config = dict(
    n_mels=64,
    downsampling_factor=8,
    encoder_activation='silu',
    encoder_channel_attention='eca',
    decoder_attention=False,
    init='trunc_normal_002',
    lr=0.0041,
    steps=6300,
)
Rows from block 9 of the encoder, named by matrix and row number. Each number is 128 + 24 x the weight over its row's rms, rounded and kept within 0 to 255. All counts start at 0. After the name is the row's rms in percent of the matrix's.
# dw0: depthwise 5x5 conv (encoder.blocks.9.dw.0.weight, 96x1x5x5), a 5x5 kernel
dw0.0 097 [125 119 122 127 120 127 151 111 110 143 129 103 190 196 106 131 131  78 138 120 128 130 149 128 129]
dw0.1 122 [131 130 137 138 135 129 121 109 114 131 128 117  38  60 130 133 125 119 127 142 127 130 141 134 136]
dw0.2 105 [130 121 132 128 129 127 139 109 130 125 127 104 241 106 126 126 124 129 122 129 131 127 126 128 127]
dw0.3 113 [121 120 128 121 123 111 138 122 118 123 128 151 233 148 132 120 121 158 122 110 127 118 142 136 132]
dw0.4 101 [130 125 138 138 133 135 120 106 103 121 140 151  94  42 103 131 120 117  80 114 131 139 120 131 134]
dw0.5 061 [134 124 111 128 130 146 118 122 110 143 109  45  67 115 123 141 124 128 161 129 119 135 145 136 116]
dw0.6 062 [128 139 112 135 131 126 135 122 119 144  91 106  96  53 118 107 132  88  81 126 124 141 142 145 133]
dw0.7 060 [112 125 119 142 128 130 152 144 130 130 169 158 137  80 112 188 139 168 170 142 131 138 109 137 127]
dw0.8 092 [127 134 120 146 124 123 119 161 154 118 132 131 147  29 120 133 125  98 114 132 126 133 136 140 147]
dw0.9 072 [108 109 148 132 128 133 140 195 146 112 141 167 176 125 110 139 121 123  95 105 126 102 111  98 130]
dw0.10 080 [123 137 119 139 131 127 146  87 120 146 130 120  63  96 138 125 161 175 177 134 116 114 134 135 118]
dw0.11 097 [124 116 128 113 122 133 134 154 120 118 141 153 236 135 126 114 125 139 121 128 133 135 124 116 127]
dw0.12 118 [137 134 117 120 126 128 123 142 142 124 124 142 236 145 110 132 139 149 131 119 134 110 122 121 124]
dw0.13 084 [132 128 119 112 129 133  87 116 138 118 132 144 127 206 134 135 132  90 130 125 123 108  68 122 121]
dw0.14 071 [110  84  77  70 109 120 137 117 133 129 133 169 108 130 126 136 145  73 133 128 127 132 121 135 128]
dw0.15 065 [133 137 181 193 113 125 145 153 167 165 119 117  94 131 152 148 132 122 149 135 119 127 125 125 145]
dw0.16 102 [129 127 128 123 115 138 141 132 154 134 129  89 134 229 141 137 116 140 151 131 135 132 144 132 125]
dw0.17 079 [126 132 134 137 129 122 120 138 147 129 124 152 130 239 149 120 136 123 134 132 132 131 134 126 134]
dw0.18 083 [129 143 133  98 126 124 105 196 134 113 137  50 125 148 135 143 145 117 110 123 129 139 134 133 129]
dw0.19 076 [136 139 137 137 129 131 124 148 123 136 122 132 210 178 110 116 102 138 171 106 125 103 133 132 127]
dw0.20 093 [137 113 126 130 124 128 121 101  65 129 138 130  93 101 121 127 100  98  71 124 119  99  96 109 132]
dw0.21 060 [126 129 111 124 136 111 117 187 130 110 111 196 153 144 126 136 132  79  98 136 139 124 145 133 126]
dw0.22 079 [126 126 124 151 135 134 117  81 134 141 122 195  62 122 132 102 115 152 114 126 144 109 138 134 122]
dw0.23 060 [122 132 138 114 124 141 122  82 121 129 115  96  49 124 101 135 117 176 107 134 131 107 130 133 126]
dw0.24 101 [137 129 134 129 135 115 127 108 136 129 120 234 145 134 122 118 166 129 126 119 125 128 115 118 130]
dw0.25 079 [125 114  81  81 135 133 149 144 136 142 127 119 172 179 154 127 146 136 151 149 149 127  95 111 111]
dw0.26 080 [111 129 131 118 130 126 163 136 122 128 150 137  39  87 124 135 118  87 140 143 129 119 123 141 131]
dw0.27 088 [128 124 108 138 140 137 138  45 134 126 134 162  62 102 131 129 145 132 135 127 127 122 118 135 127]
dw0.28 079 [120 135 146 134 119 114 111 117 124 114 102 198 198 157 107 117 132 154 133 114 118 126 133 122 131]
dw0.29 063 [113 141 156 115 134 136 129 173 120 124 117  87  75 103  99 135 149  89 103 154 137 121  97 129 146]
dw0.30 054 [120 111 119 124 124 145 123  73 100 138 132 133 197  76 113 122 149 154 104 136 128 125 126 113 133]
dw0.31 091 [123 116 131 117 119 126 127 161 134 120 129 161 198 196 107 124 106  98 118 129 118 135 141 125 128]
dw0.32 104 [127 144 123 128 127 121 151 123 124 129 124 227 164 133 119 129 163 152 137 132 122 131 118 119 121]
dw0.33 089 [129 124 126 108 128 123 127 242 130 121 128 113 123 126 128 128 129 131 114 133 127 143 143 130 130]
dw0.34 104 [137 126 119 121 122 122 129 153 128 125 122 138 237 142 117 137 108 132 105 122 126 133 130 129 129]
dw0.35 127 [124 119 132 124 130 129 120 140 132 128 135 132 244 133 142 130 129 138 122 122 130 130 125 127 130]
dw0.36 096 [124 129 132 129 126 133 119 122 122 126 136 128 241 116 122 118 103 126 118 114 126 121 119 128 124]
dw0.37 064 [112 114 132  94 126 136 122 121  83 124 141 108  97 215 116 136 126 107 115 145 123 137 141 119 133]
dw0.38 151 [123 132 123 121 129 114 128 149 133 129 122 148 233 155 131 118 144 155 135 124 124 126 126 120 117]
dw0.39 105 [123  83  89 121 142 124 112  69  78 113 122 118  89  98 143 155 122 129 139 122 127 111 119 137 131]
dw0.40 097 [132 128 119 124 133 144 204 157 130 130 147 197 133 139 127 125 159 149 128 121 104 126 127 128 121]
dw0.41 084 [125 112 115 110 136 149 209 122 145 122 144 186 101 111 128 125 116 131 103 127 112 108 131 128 140]
dw0.42 076 [118 117 130 142 130 119 118 111 109 139 134 176 171 112 112 112 120 209 146 113 115 135 153 128 124]
dw0.43 119 [130 129 128 125 127 132 117 106 147 124 123 221 155 125 127 123  91  80 134 127 119 121 136 123 129]
dw0.44 081 [127 133 126 132 120 129 122 131 100 126 123 135 239 131 105 117 124 134 132 129 122 130 133 111 131]
dw0.45 088 [130 134 136 120 131 130 130  71 114 137 126 115  88 213 121 129 130 153 134 107 127 132 131 105 125]
dw0.46 095 [123 122 107 124 128 130 100 155 134 136 136 222  76 121 121 138 131 136 142 134 132 134 138 134 132]
dw0.47 096 [132 130 110 111 121 124 122 242 145 124 127 124 139 118 131 126 122 135 126 125 127 125 127 122 125]
dw0.48 113 [126 126 131 130 125 122 125 149 131 127 128 121 245 130 131 124 131 128 131 131 131 126 130 124 129]
dw0.49 077 [127 123 102 123 127 126 104 148 136 120 111 158 118 120 121 119 133 229 128 120 118 150 137 140 124]
dw0.50 093 [135 120 120 107 136 137 121 103 118 141 133 117 222 156 117 137 107 111 121 109 140 123 161 146 136]
dw0.51 250 [128 126 129 127 127 130 121 135 124 128 130 134   9 127 128 130 128 131 130 128 128 127 128 127 127]
dw0.52 077 [134 121 116 123 110 126 126 168 198 130 128 139 173 188 125 134 104 129 122 109 137 108 130 121 124]
dw0.53 065 [130 125 144 130 141 119 109  58 128 131 118  87 160 189 124 124 134 153 109 133 139 121 149 109 126]
dw0.54 083 [141 122 147 142 127 137 130 136 109 117 130  88  46  77 142 139  99 128 139 135 119 120 141 148 134]
dw0.55 114 [132 127 128 134 139 134 137 109 137 121 124 117  62 108 117 129 101  48 111 141 130 127 111 100 133]
dw0.56 077 [126 139 153 140 130 138 161 177 148 128 142 146 170 134 116 141 173 161 131 127 140 165 174 144 131]
dw0.57 126 [130 127 130 123 132 125 133 133 127 127 130 129  10 119 130 125 126 124 135 126 125 127 132 144 126]
dw0.58 100 [125 118 150 120 129 123 149 112 134 128 115 178  42 145 130 129 134  81 137 133 128 131 144 126 133]
dw0.59 071 [124 137 128 105 119 128 112 132 102 130 128 144  50 172 127 120 124 188 125 122 137 147 117 117 125]
dw0.60 116 [124 119 116 119 124 118 135 129 137 127 133 124 242 144 132 134 139 121 137 135 129 126 120 132 125]
dw0.61 051 [141 122  89 128 134 133 125 102 109 128 145 187  93 163 153 114 171 136 155 131 122 163 132 151 138]
dw0.62 083 [123 122 135 132 130 142 114 106 143 139 123 132  17 112 136 127 126 136 133 135 137 137 131 132 125]
dw0.63 112 [149 138 137 138 135 133 107 110 116 127 131  83  53 115 132 135 114  67 104 117 136 133 127 136 130]
dw0.64 055 [119 131 112  91 119 125 143  81 131 119 118 146 195 171 142 121 172 121 130 134 137 147 149 115 128]
dw0.65 083 [107 110 127 125 113 122 147 168 148 134 105 157 218 137 118 122 139 150 147 140 137 125 122 129 117]
dw0.66 135 [124 124 136 129 126 122 130 135 130 117 130 172 230 154 125 111 131 147 142 122 128 123 134 126 132]
dw0.67 082 [124 113 118 134 144 135 138  48 157 123 128 190 128 135 133 135 151 120  91 128 133 115 141 121 132]
dw0.68 075 [135 139 124 145 138 140 121 136 156 136 143 182 106 176 139 107  95  84  79 127 143 121 146 125 113]
dw0.69 074 [143 135 140 130 129 104 110 151 117 131  92  33 146 134 124 136 108 157 136 131 137 128 142 133 125]
dw0.70 109 [125 127 113 121 123 127 107 132 117 124 139 107  33 116 135 128 125 184 114 137 131 123 112 124 124]
dw0.71 109 [133 143 141 120 128 122 122  99  84 120 141 133  76  46 113 128 142 116 105 116 123 120 123 130 127]
dw0.72 079 [139 141 141 125 126 120 107  98  84 120 140 118 106  97 100 132 123 118  57  93 143 129  94 117 137]
dw0.73 071 [117 115 134 132 128 128 129 122 106 132 148 124  42  93  98 139 151 100 156 106 120 144 112 118 113]
dw0.74 076 [112  94  90 125 137 129 157 152 130 118 125 212 145 115 135 109 113  95 124 133 141 147 125 138 128]
dw0.75 090 [137 123 125 134 127 133 119  62 111 123 111 211 144 116 117 143 124  99 125 119 137 115 132 148 130]
dw0.76 144 [128 128 128 128 129 128 128 118 126 130 127 117 244 106 128 125 130 129 123 132 128 131 118 133 128]
dw0.77 071 [134 148 155 121 127 140 153 121 106 130 163 195 100 179 141 107 109  91 139 119 138 121 137 121 131]
dw0.78 106 [127 130 123 125 125 121 128 140 141 126 121 159 220 179 137 127 125 155 154 134 123 118 131 115 116]
dw0.79 110 [144 138 138 133 134 130 112  93 114 123 132 103  69 105 106 132  94  61 107 114 142 122 113 134 139]
dw0.80 053 [119 106 150  94 115 132 128 164 174 143 124 134  93 144 132 138 112 111  80 103 135 136 119  81  97]
dw0.81 117 [137 137 124 132 136 124 117  83 100 136 134 125  57  57 125 127 131 115 102 126 127 131 128 134 130]
dw0.82 184 [129 128 130 127 128 126 126 128 131 126 128 128 247 128 130 130 126 124 130 131 128 132 129 121 126]
dw0.83 127 [127 119 137 129 122 134 139 156 143 127 133 142 224 147 123 126 157 175 133 122 126 133 133 121 123]
dw0.84 071 [132 146 129 135 127 108 134 107 146 111 115 152 228 112 129 117 149 145 146 130 113 121 131 127 133]
dw0.85 082 [115 123 137 111 129 143  93  72 126 135 103 189 178 130 115 129 136  93 123 125 130 115 121 112 148]
dw0.86 062 [125 134 119 144 124 148 158 134 123  91 141  82  84  96 121 120 121  97 110  69 114 127 128 102 114]
dw0.87 062 [132 134 146 141 127 130 131 117 111 134 133 111  79  74 109 136 163 140 136 127 148 185 174 125 118]
dw0.88 199 [129 128 129 129 128 128 128 125 131 128 128 125 248 124 127 128 126 130 126 130 128 130 125 129 126]
dw0.89 072 [125 111 110  93 125 124 127 169  81 123 147 108 209 119 117 144 119 148 140 127 133 118 132 134 132]
dw0.90 081 [110 114 128 130 128 117 104 150 143 121 111  93 169 184 153 127 121 163 177 143 115  99 116 121 107]
dw0.91 083 [124 126 116 123 137 139 112  94 101 137 137 117  93 103 134 128 104  82  72 129 138  98  77 112 122]
dw0.92 075 [129 132 127 131 127 127 139  61 112 145 121 173 193 147 105 128 155 151 129 112 135 141 142 124 128]
dw0.93 245 [127 131 130 127 129 125 131 122 131 127 125 123 247 124 127 127 129 121 126 128 127 126 129 130 128]
dw0.94 111 [131 133 142 131 125 132 124 112 138 141 134  90  45 107 122 147 134  65 116 133 128 136 114 134 127]
dw0.95 081 [130 118 124 123 121 136 118 196 101 124 139  88 121 187 133 125  91  95 105 113 129 123 129 129 140]